config = dict(
    train_examples=295000,
    image_size=64,
    crop_scale_min=1,
    encoder_depths=[2, 2, 2, 2],
    loss='l1',
    latent_channels=4,
    decoder_activation='gelu',
    decoder_block='plain',
    codebook_size=512,
    residual_init='zero_last',
    lr_schedule='cosine',
    final_lr_fraction=0.05,
    warmup_steps=720,
    adamw_weight_decay_other_params=0,
)
Rows from block 3 of the encoder of a small image VQ-VAE, named by matrix and row number. Rows with one number belong to one channel. Each number is 200 + 40 x the weight over its row's rms, rounded and kept within 0 to 999. All counts start at 0. After the name is the row's rms in percent of the matrix's.
After each channel's rows are labels from the 100 images, of 14848, where the channel reaches its highest value: "patch colour" is the nearest of a few named colours to the mean colour under the peak. Only what is clearly more common there than usual is listed. The data: dashed paths with two dots that lie on the same path or on different ones. In brackets: how many of the 100, against the usual share in percent.
# convs0: expand pointwise conv (encoder.blocks.3.convs.0.weight, 224x56x1x1), inputs 0-55
# convs1: depthwise 5x5 conv (encoder.blocks.3.convs.1.weight, 224x1x5x5, trained with AdamW), a 5x5 kernel
# convs2: project pointwise conv (encoder.blocks.3.convs.2.weight, 56x224x1x1, transposed), outputs 0-55

convs0.116,091,206,165,178,247,173,228,166,145,257,164,183,157,212,174,173,78,165,262,201,227,184,175,241,187,304,231,158,201,172,191,135,212,208,142,230,205,143,205,217,212,173,201,269,237,220,243,220,230,188,229,154,275,234,230,212,192
convs1.116,113,179,168,234,235,263,213,197,265,109,277,170,171,118,234,209,200,216,176,192,220,196,157,184,209,186
convs2.116,132,170,281,212,197,179,185,177,182,215,206,242,267,174,188,142,292,119,180,201,135,160,195,194,241,218,236,144,212,222,198,305,191,254,203,155,198,129,199,227,141,168,166,173,161,194,190,165,135,177,197,160,206,188,165,250,208
patch colour: grey (29 vs 7.6)

convs0.60,162,254,176,162,174,208,180,247,123,205,211,157,218,256,198,166,149,202,263,218,150,230,246,158,186,199,217,148,154,227,148,131,187,211,290,210,151,209,220,238,237,241,289,169,198,230,237,199,116,199,146,234,207,234,173,196,169
convs1.60,085,182,180,184,191,201,204,213,205,217,153,183,197,324,293,216,221,166,261,270,173,182,192,190,204,188
convs2.60,164,203,238,188,195,202,135,171,190,263,252,215,186,179,253,199,198,211,185,178,215,294,209,215,250,250,230,173,159,116,279,173,157,267,190,198,195,250,145,178,136,192,216,133,133,230,245,192,203,212,128,237,171,226,208,190,147
patch colour: white (62 vs 0.2); grey (38 vs 7.6)

convs0.173,094,188,178,198,212,233,198,266,240,133,134,232,246,200,187,180,220,216,235,247,228,170,238,170,161,188,159,213,171,204,289,268,248,180,220,245,190,155,241,207,234,156,125,242,168,200,209,175,195,92,216,226,123,161,235,225,166
convs1.173,096,166,226,256,209,194,233,171,195,181,264,188,221,107,297,176,193,269,157,193,212,222,173,233,211,203
convs2.173,075,137,306,241,194,179,280,207,211,171,240,242,203,171,236,197,205,261,212,164,212,228,173,239,178,204,201,259,235,214,208,190,179,100,198,266,150,234,187,183,229,141,138,213,145,225,239,181,138,190,191,222,189,147,144,233,231
patch colour: grey (28 vs 7.6)

convs0.221,094,267,152,245,306,183,186,171,193,271,245,226,247,192,238,250,171,168,102,225,230,173,145,209,198,196,143,186,157,223,147,214,196,182,213,164,167,246,204,238,158,164,208,181,196,191,162,202,265,220,171,244,177,204,120,252,200
convs1.221,119,177,155,217,142,204,136,189,189,160,198,243,156,241,158,235,227,186,107,135,226,194,223,252,216,162
convs2.221,093,212,142,142,241,212,237,172,189,219,241,212,181,202,226,217,199,191,212,254,200,263,166,275,205,204,139,169,179,194,221,180,135,179,193,203,240,224,199,214,214,335,172,205,162,174,242,174,177,212,232,129,233,107,212,240,121
patch colour: grey (49 vs 7.6)

convs0.35,110,230,244,232,173,151,240,212,137,172,216,152,161,282,208,201,202,164,217,172,170,220,255,202,217,228,190,172,172,274,274,201,212,175,261,179,188,225,157,222,259,217,97,173,198,248,154,212,198,139,263,194,211,241,181,121,166
convs1.35,122,197,212,210,277,158,223,209,144,202,280,176,159,270,253,163,241,253,156,234,226,245,190,211,190,209
convs2.35,076,193,173,249,219,220,222,288,171,242,172,119,196,228,232,217,139,189,218,244,143,199,274,197,203,142,196,237,193,212,201,86,212,167,195,185,245,232,204,146,243,239,236,109,217,192,237,189,163,275,207,171,176,202,201,153,203
patch colour: grey (27 vs 7.6)

convs0.51,094,237,211,190,185,218,221,185,148,198,222,217,171,252,229,154,146,212,139,173,201,141,272,188,191,246,219,174,221,157,174,185,183,201,280,175,257,262,195,257,224,232,183,187,252,148,209,189,187,172,283,67,219,169,217,159,204
convs1.51,081,195,214,216,154,211,202,210,264,264,101,178,201,277,166,250,179,221,168,244,260,185,164,210,200,200
convs2.51,089,179,253,187,224,137,228,197,181,174,235,284,184,158,181,166,232,142,142,163,212,210,142,278,188,251,165,203,137,133,230,264,182,184,130,188,198,170,220,234,175,185,173,185,86,268,178,175,188,206,197,200,189,193,186,234,166
patch colour: grey (35 vs 7.6)

convs0.98,117,202,250,175,256,224,194,180,152,205,207,313,179,187,222,229,164,221,198,228,127,224,173,232,219,155,196,222,140,152,249,250,119,224,185,159,147,259,177,232,203,197,182,214,200,229,148,206,157,273,173,295,165,173,216,168,210
convs1.98,077,209,185,208,187,198,200,176,229,163,234,203,163,131,242,151,208,148,284,259,245,186,217,255,280,197
convs2.98,074,172,175,149,232,159,255,181,258,202,212,225,233,184,251,246,251,134,202,256,203,190,207,227,188,151,123,193,185,160,189,171,198,211,165,208,159,257,210,200,223,137,152,223,227,249,177,266,179,238,195,261,97,134,176,246,245
patch colour: grey (27 vs 7.6)

convs0.206,098,232,176,226,258,218,173,203,198,196,200,243,215,268,150,223,246,203,172,199,191,194,255,229,236,192,202,101,219,222,215,245,197,119,217,205,237,150,124,205,210,196,164,182,191,285,142,122,213,205,180,200,274,173,100,213,199
convs1.206,093,180,246,269,123,264,207,206,252,283,170,219,185,177,172,217,225,268,247,198,243,218,205,209,195,191
convs2.206,090,248,218,196,251,203,162,221,185,164,225,155,186,223,198,227,197,248,130,242,241,180,212,201,216,248,197,206,121,179,252,226,244,290,120,227,187,205,234,246,250,121,228,239,218,231,183,180,303,184,182,198,227,241,237,204,133
patch colour: grey (73 vs 7.6)